Weights of a small image embedding model.
Model: 7.4M parameters, arch resnet, norm batchnorm, activation celu, depths [4, 9, 4], widths [64, 128, 256].
Training: adamw at rate 0.0046, batches of 128, held-out accuracy 100%.
Data: 48750 training examples, 58.3 epochs.
Rows from block 10 of a small image embedding model, named by matrix and row number. Rows with one number belong to one channel. Each number is 500 + 25 x the weight over its row's rms, rounded and kept within 0 to 999. All counts start at 0. Numbers have three digits each. After the name is the row's rms in percent of the matrix's.
Before each channel's rows are labels from the 100 images, of 14976, where the channel reaches its highest value: "top examples" is what is common among them; "peak at" is the part of the image that holds the peak. Only what is clearly more common there than usual is listed. The data: made-up waving flags.
# convs0: first 3x3 conv (model.blocks.10.convs.0.weight, 128x128x3x3, each kernel summed), inputs 64-127
# convs1: second 3x3 conv (model.blocks.10.convs.1.weight, 128x128x3x3, transposed, each kernel summed), outputs 64-127

top examples: gear; corner square
peak at: centre
convs0.3 089:533488516490488493524491499501505540432495467492490493506501510493511528465499509488521488513512511451525528497458481538510502487486557463495521558511506524520500462462474484474498456508485500
convs1.3 100:527490482487492499488486485458470501509499473502469480454484485513479499469472492462452475538507469508478467514497492490484501496508480510490445492489488474487525478500480484489462443472504487

top examples: crescent; triangle at the hoist
peak at: centre
convs0.119 088:472497474495485483471506506474485494495502485497429488475468464502437470451463489462472477512466487475457486497497491468470501479492460481497461456484501461475477504508493489495474452471460478
convs1.119 056:466508563539517489532536508542554525494505531490533494550523482535514512536496513467516504481531514509505502459520570510521492503509507487502507540511517465504490527513468509499481536499499544

top examples: flower
peak at: centre
convs0.114 085:462478455477479503486508474493501492489509518495486470475429455507478480487473491486485467460459476502460481500520468466497516487498448487500486463477496490488481500458492466535485454477484494
convs1.114 046:479500504502499507509522501490506490505494518496562508510500488457505480521513513589511508458486517501466502405486505493498497499494412498508493479497519496501503548487524498512514507523492505

top examples: ring; flower
peak at: centre; middle right
convs0.21 119:514502506461495474506515480463490517488503490486506486492446479475480519476468516492447495523521500504518554499445477521546471476485544488490499543469522522503477458503502516450483485445488487
convs1.21 147:466472512468462525456500473480484500537501477506516491471492476511473458481502492461493474523487474505472462483508442476478502488497432504488502468495478452480531458495498474478461491490515472

top examples: circle
peak at: centre
convs0.64 114:460456491515463502498499498463507456492503502482509506494472467508495485485466488470471453445470492499498502488537497474456529471463462505518474451523463484467463513465502461508479492534466508
convs1.64 095:518546480548519500494543511546521549488491517508475509484555507469500515528548497528517513515518510487515513534490526540551512508500487481511523508519508528534509482495537545511527494498480486

top examples: offset cross; upright cross; crescent
peak at: centre
convs0.33 115:489475522532483460484502514492488483510469487505482517497504488519473467435464499490482475504487499475472465467528567473458478519483480480507493484497491482447480484494509515478479492489454446
convs1.33 081:500533482534497499524579504566496500468491515501538519529485500534501519509488522518533517521522512497532508465502568524526499511486539490515500551513503514503494506497488512483507520511470539

top examples: flower
peak at: centre; bottom centre
convs0.26 136:503482496470489493516512496479481539504486479487507490493471522477501576499482496494499487502522523489494552515449460529569508477484559491502472573506517528535498487467496477497505470492513502
convs1.26 169:491477490486492515474490460460472481522497464508482498475486457508456460480484484471465484539501465514472476507504482492454515480476460513490468474480465467464539481494478480497459477488505476

top examples: ring; star
peak at: centre
convs0.20 124:498474490470486486501488510481497523501491476481485486480481499496500572486479490483512499486504516451508548510460463527553494478478559484493483552507536509522501484476474475492507462492500503
convs1.20 152:503471486469482511474490473462465498516498463512461485481495475501470469485489477496471490540514446518458479496505474495460503489498463505492481489481469465471532473483479480487464466472508466

top examples: corner square; star
peak at: centre
convs0.9 060:464488451484470501522489511519512521477510502491507489461482482534491522501474468506537472480453490494470527505473485537518488499490524476532500533513494515489475470486498458519452475500454495
convs1.9 060:446486469516491507456494500483507427513495502501469497478472481486470508482479502520431498504499460509495488476485513486487490484507537504496426500485504509488475571492487498499496498503497464

top examples: ring
peak at: centre
convs0.30 117:528509506481497475519475502494486516503506452485465495477488494472482554446502504489503501491527516435517542480449482535540497472500561483469515547511521524512498497502479502457503483488472491
convs1.30 146:504485501472484510487490470459469500528506459499488473473494494509475463473472489459486487529499460497449467493508476482470501488491449498488469485484475464474528455482484474468474470487505474

top examples: circle; corner square; triangle at the hoist
peak at: centre
convs0.56 059:479503480473482491492507491468516515483496491500484463484469467484453486478469490470455457472523480486464496481504434471498454462475442471465522471483496487476492457459498474497476458466498483
convs1.56 035:502436469516509465485515486465514526498503498490521516514546510428515495523514506480408492486483496491480508467500532510466499512500437485501552525507512455562524513467458480518481488485488511

top examples: crescent
peak at: middle right; centre
convs0.90 079:506483491473479493496492502475489477466506456482472481479434464504463503461466534464448475490476467494496523488460481511497480481493524477485464498475525506467484469488490493434479459456458484
convs1.90 074:461522522465472511459501470473491507499506486500495489496521490509477478482487491457539461533523493501481447478513471470488503490521444495481523482506480451481513414529495466477436484495502483

top examples: circle
peak at: centre
convs0.31 144:490475504502460489474494486468508472497501493499504481481484450514484466461462494472482479501479479495473476483530482477450480479469457482511483446484475491441469487476497481485463474510461513
convs1.31 107:535519493541511484484546514540518565486489506502485510510540504501488532487535504535524499484531496499501539453480537519558503502488512478504541546513529509517489496489515523500536519496486486

top examples: ring
peak at: centre
convs0.87 133:476513482482465475504518508488488512484469461497501491489483484482458556461491503496498485523483494462520544508449479532536512485487557479503486556498492516485493475497482495485474507489478506
convs1.87 152:463467504498472509469485465468471475526498480511482479479490469506468481490488487462469466511515472514462476490487469480461496488486462514483455486488481488462525486494487476481472453481510456

top examples: gear
peak at: centre
convs0.67 081:423476487508454523449484494512512475494508508496509487491482471489465478519502504495495447463462519504479485491520488447483524459479471471510493467501497489442449494486508441510484469498516495
convs1.67 054:501468523523517510552494485517519490455514501484473476476506525489500478524505495467494474478523478465484520517519509532504496506497485462486490496516519479513502396496487508465480455493494521

top examples: star
peak at: centre
convs0.17 095:449484501519477461471521513487525453530500472507467496491527472511456496460518507465482485530499497494492478489520531449490473498494484460489455486483504482472463545519478495481503495486443470
convs1.17 066:462501460491475493468502493517499485487497508473491498535485499487497509504495499452534490449499530499508514466491567498477502492429574497506516478500498481506505513507491495521472557519490517

top examples: gear
peak at: top centre
convs0.100 105:487467477496472506483527512453507480509510522490489497491475465487497462484458494483482464473451492512465493487549496493477492493468460497504500432496487450458474501468492483518470470478495491
convs1.100 081:474515489554491492488515508531552509462530533480478534500537514477522480524553497533535515453500536463491494487527541527535482514525487473498504485532527499521497499519511519503494516538456517

top examples: star; flower
peak at: centre
convs0.48 104:475478458469462493486495490486521536470539497492481474479483453508476470477489489479517443483482506489465455494493450467494486475477443496490504452481477495487494497476480468489464444480497490
convs1.48 082:503402451519484496498513465492531478502505517499513496496508511478513477499504493541430519468504490486472497456510513516484491496507432503498514512489523454495508507491477502510473484490476492

top examples: ring
peak at: centre
convs0.4 150:506509487460497476512499510486496512526499479488501488489468503471478555482481519474485495510515516486513553500449484535564489469493551468488496566488548528500499501505483497465512487477492509
convs1.4 175:473476522487472512466492463469474492516501469516505489486492471513478469481480482467477460531499461511471465492499470481461506483492450512471491474484470477468524456487486476478461480488514464

top examples: star
peak at: centre
convs0.10 101:479480478509474529480488513497534490508531503496485478482474468528474440493475505449501450493431480477463469496525530490469536488502473502515465462507489489487473509478473457524478469478479502
convs1.10 082:467522485561531485512521480541528525475510507496498512492564506506514521530539500521498523479522499487509493498513559508520490505498514491494516548524481488532489504501501524507532515504483491

top examples: rhombus; border
peak at: centre
convs0.18 090:464473482473494467483500479490481497500502460494522497495481489482488539478484496496492458504496506490485562487488469532494476470475548484523510565469475501494479481461491462483455469476476525
convs1.18 079:486463524512481506479500497497485481523483488506466498495500461519445474505488495462436479559512491516486455522496457505475505485485464511498438454492498454479527450483499483471504481517512460

top examples: crescent
peak at: centre
convs0.0 084:458506474483484505502513466499534485501511522491440472448461459518468462500473477492480487494455495492470473484535468457479503507511439508527491444494496490482466503459505477500492459480472482
convs1.0 055:462531462533510486506496512519532449501497488494505501456443487485504494485469505526526490484494474494467497453493482482501482491512494501496442506498517493510477536494485484495508487506485484

top examples: upright cross; offset cross
peak at: centre
convs0.45 107:496495518550491464486497536496497481512467462508500510535550489477470475458502522489497483505488492469478482478509566470465442514457491450486486474532488497466511515510509505510503500509472441
convs1.45 092:481507473513508527501533509526526502460509499495510500505487524529511522495496503460510508474493499498484540451525533519515503513507570489496482538496492496507471448509465482475494460481472545

top examples: gear; ring
peak at: centre
convs0.2 041:469484518506461523504501479496519499417500466494476486507524472510457505463508499484501479441502485490527510517479468512492553449486513456506512541501513504480476509478490434449480464501460464
convs1.2 032:451518521470532509509512441459457493510495514499544485510445487485511485506477506429451460535481506496479478551509485518518500513448501504504442491490495477513496449482505513500479492493486534

top examples: circle
peak at: centre
convs0.77 054:490476477502477474442494497507493474478483441492437490472484462507464501482468496495521473495476481462467505493506511461456511484483536481501484483496479488464433498468478475446443482495478462
convs1.77 035:524505483498501488538517535505516578543490509506530501495537505508494512544518509472504521505515522495490493515487534519539493501493506482510480525516525529536530531489515519507535520511515506

top examples: ring; gear
peak at: middle right
convs0.14 150:506509485466487489501513501488490516460478497484507493499467508475495543475467514494473478535499502482520552493447471527537490497481546489488479548478506497492483445490493506474482505469492497
convs1.14 193:470460520484466510463500480473469484528500480518498484469495478525469470476482491456492469527506479508468472482498464479478507489504460513481480487485486475476521459499487467463461452487514453

top examples: ring
peak at: centre
convs0.112 127:495490470473508498522487509476486503520486496492505478496484500464494537493478502496453491508547519491491562511465471537583482476481558498510492575504535547510509504485484480506530480476498516
convs1.112 141:478482523488478512467481464478465478505501474509516492491477469513481464479485486457489467529491461511473467500498466478451502491497452516476506463482467483478528469495489471486460477484516467

top examples: gear; plain field
peak at: centre
convs0.44 125:498482498475482497518507477475489533442493461488496491495488486466489543482477497496485468496513513462514543495449474529505496465461551474494526562502502516516501466456484480496488457488489492
convs1.44 141:517474489476486510482491493470484504519503472513468492456484467517470477480489490449456474545508480504453471514507472494468504489503453505494457466482479459486528459492474482486461446491506475

top examples: rhombus
peak at: centre
convs0.85 068:474477489477498486502499496471487479492491494502492499492456483501454488471471494457448446483500507480482497483520440467492506482483447470486486448484488473495498506483513479513511466472501478
convs1.85 048:485468473536516504507469529514480467539502500490534512495500490446503504505537490499464515464476503491458523419514539501492492501478494508491521473489515507515485550483492497515515506482491491

top examples: ring
peak at: centre
convs0.27 145:488504488468482470502501504479486513502474475487504489498490512470478565476486523501471481522512514481528557500442488509547486486483547476505470566493528513490489489494475488470495493494494509
convs1.27 189:472468511491471507475484478471475484525499475514491481478491468515470476476481480454484462525503463509471480487492477483460504485488465515474478485481477486470533457486477477473468464481511463

top examples: flower
peak at: centre
convs0.25 080:483472488484495486486504459477488511472523485490485495470464459479506487491470471466470463489472496522447463507493477464464543495487445477523506450471495504488467497463507475509482469511486511
convs1.25 052:511509447474466506485506473499520509484493512505472509491482494479482492523525499593485529469491489489460511504499450500489504495473435498490570487492498483482509520510523498510473497483486511

top examples: crescent; upright cross
peak at: centre
convs0.96 117:499473478511492486473504512474492499483498507504458493472467484487457471467459494493474486531458477483458490497519542459475474513479455467526478455491486483478465519492477502509497461482472455
convs1.96 087:462515492544517479517549491555539496478490511493507511542516511550510526504505517485546513467529537506511518472511563502537509508523538495506465554515529514516494517497477505501492523514502547

top examples: circle
peak at: centre
convs0.69 062:482462505478449480488520477469508478506501477484483485489485456484488481477490488475495486423490493489501478461503449492498504484475486480478472470503502496450484497485520484483449493527464488
convs1.69 036:491480501519493510492522552517484497495497504494477507468461502445493503534516512501496484457479525504501533432483546512512490489495545472510510496497504518508480474493496515497513476499496485

top examples: circle; gear; corner square
peak at: bottom centre
convs0.61 099:498442488511474493473507481480484506434491458479466489504508459492480482463494481475495458468494490476479485476500479473455548477474521471491493506499467482471465458434488457463456449498491494
convs1.61 053:546558514499479499534512528509487560506491497494491490441479493481486525496497502470440520586526486489521512567510552516513495497498474494503483478506522530507505457493479501482483480513493509

top examples: gear
peak at: centre
convs0.19 089:489479469490482497516489491504473518463482482480505497507509476458492560505503490499502507468534522477511530503440496532534520473492570508472527567515532558512523480484491476503512494508527520
convs1.19 099:517485492504486526482486476449457490489509469509487500459464492506473464471488489461457487533497468497457488522512495499465504499484455509485478488477476486477515469469480478485451444490497484

top examples: crescent
peak at: centre
convs0.7 114:522497505540485463469471528503491492494472490505467502477468488507464465451469484478497480511463478467472475468532562462458469525482477467514466478489497500476478511489476502481466472478473438
convs1.7 087:501529460553522502540555500534509508486490506498504514527496502544496517495496516494526530499523519501513521453509581511527514508522575493509457571523513537519490501485486508479502508506485537

top examples: gear
peak at: centre
convs0.68 088:484456511526468496492493515472466465468484482471462505527484472480494486489478513488489444478441500490504490509483522487457521497470531456489518444497473449464475458478500477488489490514487476
convs1.68 068:495504462507507525498519526499534516491515509503543492493535547505509521506532519472535518485514517469457527529520519508495487527523501463480509508518500518522510459524486501485474454511462541

top examples: flower
peak at: centre; bottom centre
convs0.55 086:438479478468476512489514487484483496529494538481492504482472477474428490511471510485510512499444501535505504473515472475525505473490470495511462490447503511451475535525494462499473484510530470
convs1.55 068:476499497538516515504485483483483442459504465485486549470450494469464514480486505518475474481492536493498509475507526495509497481474541520510404516500509496473454501473491482493506528506511507

top examples: star; gear
peak at: centre
convs0.123 075:489436485514468490491494466488485508436482483488462489485480498482502493479497476461479475457486496486482467457506484481461504479485489462489498507525494491479464469475486438482477467509486482
convs1.123 040:524555468499523514522517519513517551511497515504501500508491510494504507505514505484489491538494527491515535630508518533524508510485514487508487508510515475511523502496510519513504485493486543

top examples: flower
peak at: centre
convs0.49 103:481482466460457468481489490484494517469496494473482478481456446517478464499482510494495492506439482497452459494481449482494480493467486490497489479474478508447466491491497461464464474528480491
convs1.49 058:555473487506494518494515511472448476484499517496488507459471476504506489478467486576527494494503493480526520441503474530515493492435468499522500487490507530510476508490517507507527483508463492

top examples: star
peak at: centre
convs0.53 061:508493439507468473495503499516526545477502465484469468469492442515461471448491486480502463528492490482486469488476474473481471474495477488483477474479451524472474462476488485473453472490486474
convs1.53 041:532428484481485480502521480485525512488499496497511496488531518489522493476489506469432509503521474476492492469523480513467505498465421490492504515498525418515490483467450479499462486480474505

top examples: ring
peak at: centre
convs0.107 122:466498475465472484508510506495480522510497499490511498491483507484479580490492507494501493502520520478513553503447474529550506485478553491511486566497524519514500488504482468485507491514491509
convs1.107 144:474475510509481517467484459456462467522498473514489488486485465500469471483484479482459472533498453517464482502497480482461519482474475522482465480480482498462523475481480485477482461487507466

top examples: two vertical bands
peak at: middle left
convs0.97 054:452485423512484491517483505521518518467482450500496491502533481520483551477488486467481465494501502447470518495483495521509489506479531486484492563516506549479500423443454453487468479497485509
convs1.97 053:462455520498469503492489513454470465505500508501479484433488494484484481502498495476455503491509463510470517447489478492477483499475490510490475481488502495495505516502476487520462448474514471

top examples: flower
peak at: bottom centre
convs0.6 119:454493471507474480497503484505494508477507469486483499489514530499490578480521481506491477481499516468493543504457483502530534469496544480508478555521498530522477491467506436488502488528478504
convs1.6 142:486496503509496523485481472464453460517488473508475488469475458495460476480473487471463487540487447520489479515490494495468527483465493524480451484475477511459512499483472491483495471487500479

top examples: ring
peak at: centre
convs0.101 079:478475486467478493502492536513503503519507483496496494509471463500477538475498521475556495490520512462499550475454469536572516475510573505453482553495535544502493495518485505487519483494497472
convs1.101 084:476488479472498511476502453435457491498519471493508497500482505483482462471490487492466482498509463486480460499508473474466493494476451501490514473496473477481528472486484480487452472487492482

top examples: gear
peak at: centre
convs0.37 060:473478512491476503478459469474468472464531459509461504512490481473453479491529552495439489488493502471492538498462506521503530469521468438481508506472489487461493460519517447488492482473500471
convs1.37 050:471559506476522526467516468500498476485505465495535473542452515482491519493477498427543486444465529494486492566516511472468496507520548489503527486501464480524495496509499496483494469508487511

top examples: star
peak at: centre
convs0.83 099:510461507494463502498496509475523494503506510516478493482492480492472451437485534510472459481523486484472459472537527494457486488499457500496478463506451483476497468507508501502470482493431471
convs1.83 072:489514475510526471487551513566574487476499518501536507522527502474525514538530494472515508456500562488549484481493546510493494506480522497518539513516502506525502527511475496520502516496490528

top examples: gear; corner square
peak at: centre; middle left
convs0.94 102:453505508504479476493516479512495497434515460502481492481510493513466528476522482466519464469476512462518516503484487493486553463485534456500511528507482507506454494480505443487467467519465497
convs1.94 097:502523458518509520491495476461452484522488475496457486470469480488481499480480501478435481545495460510489465550496516505484519497475509520492417493489485512492505520479478501482531471491494481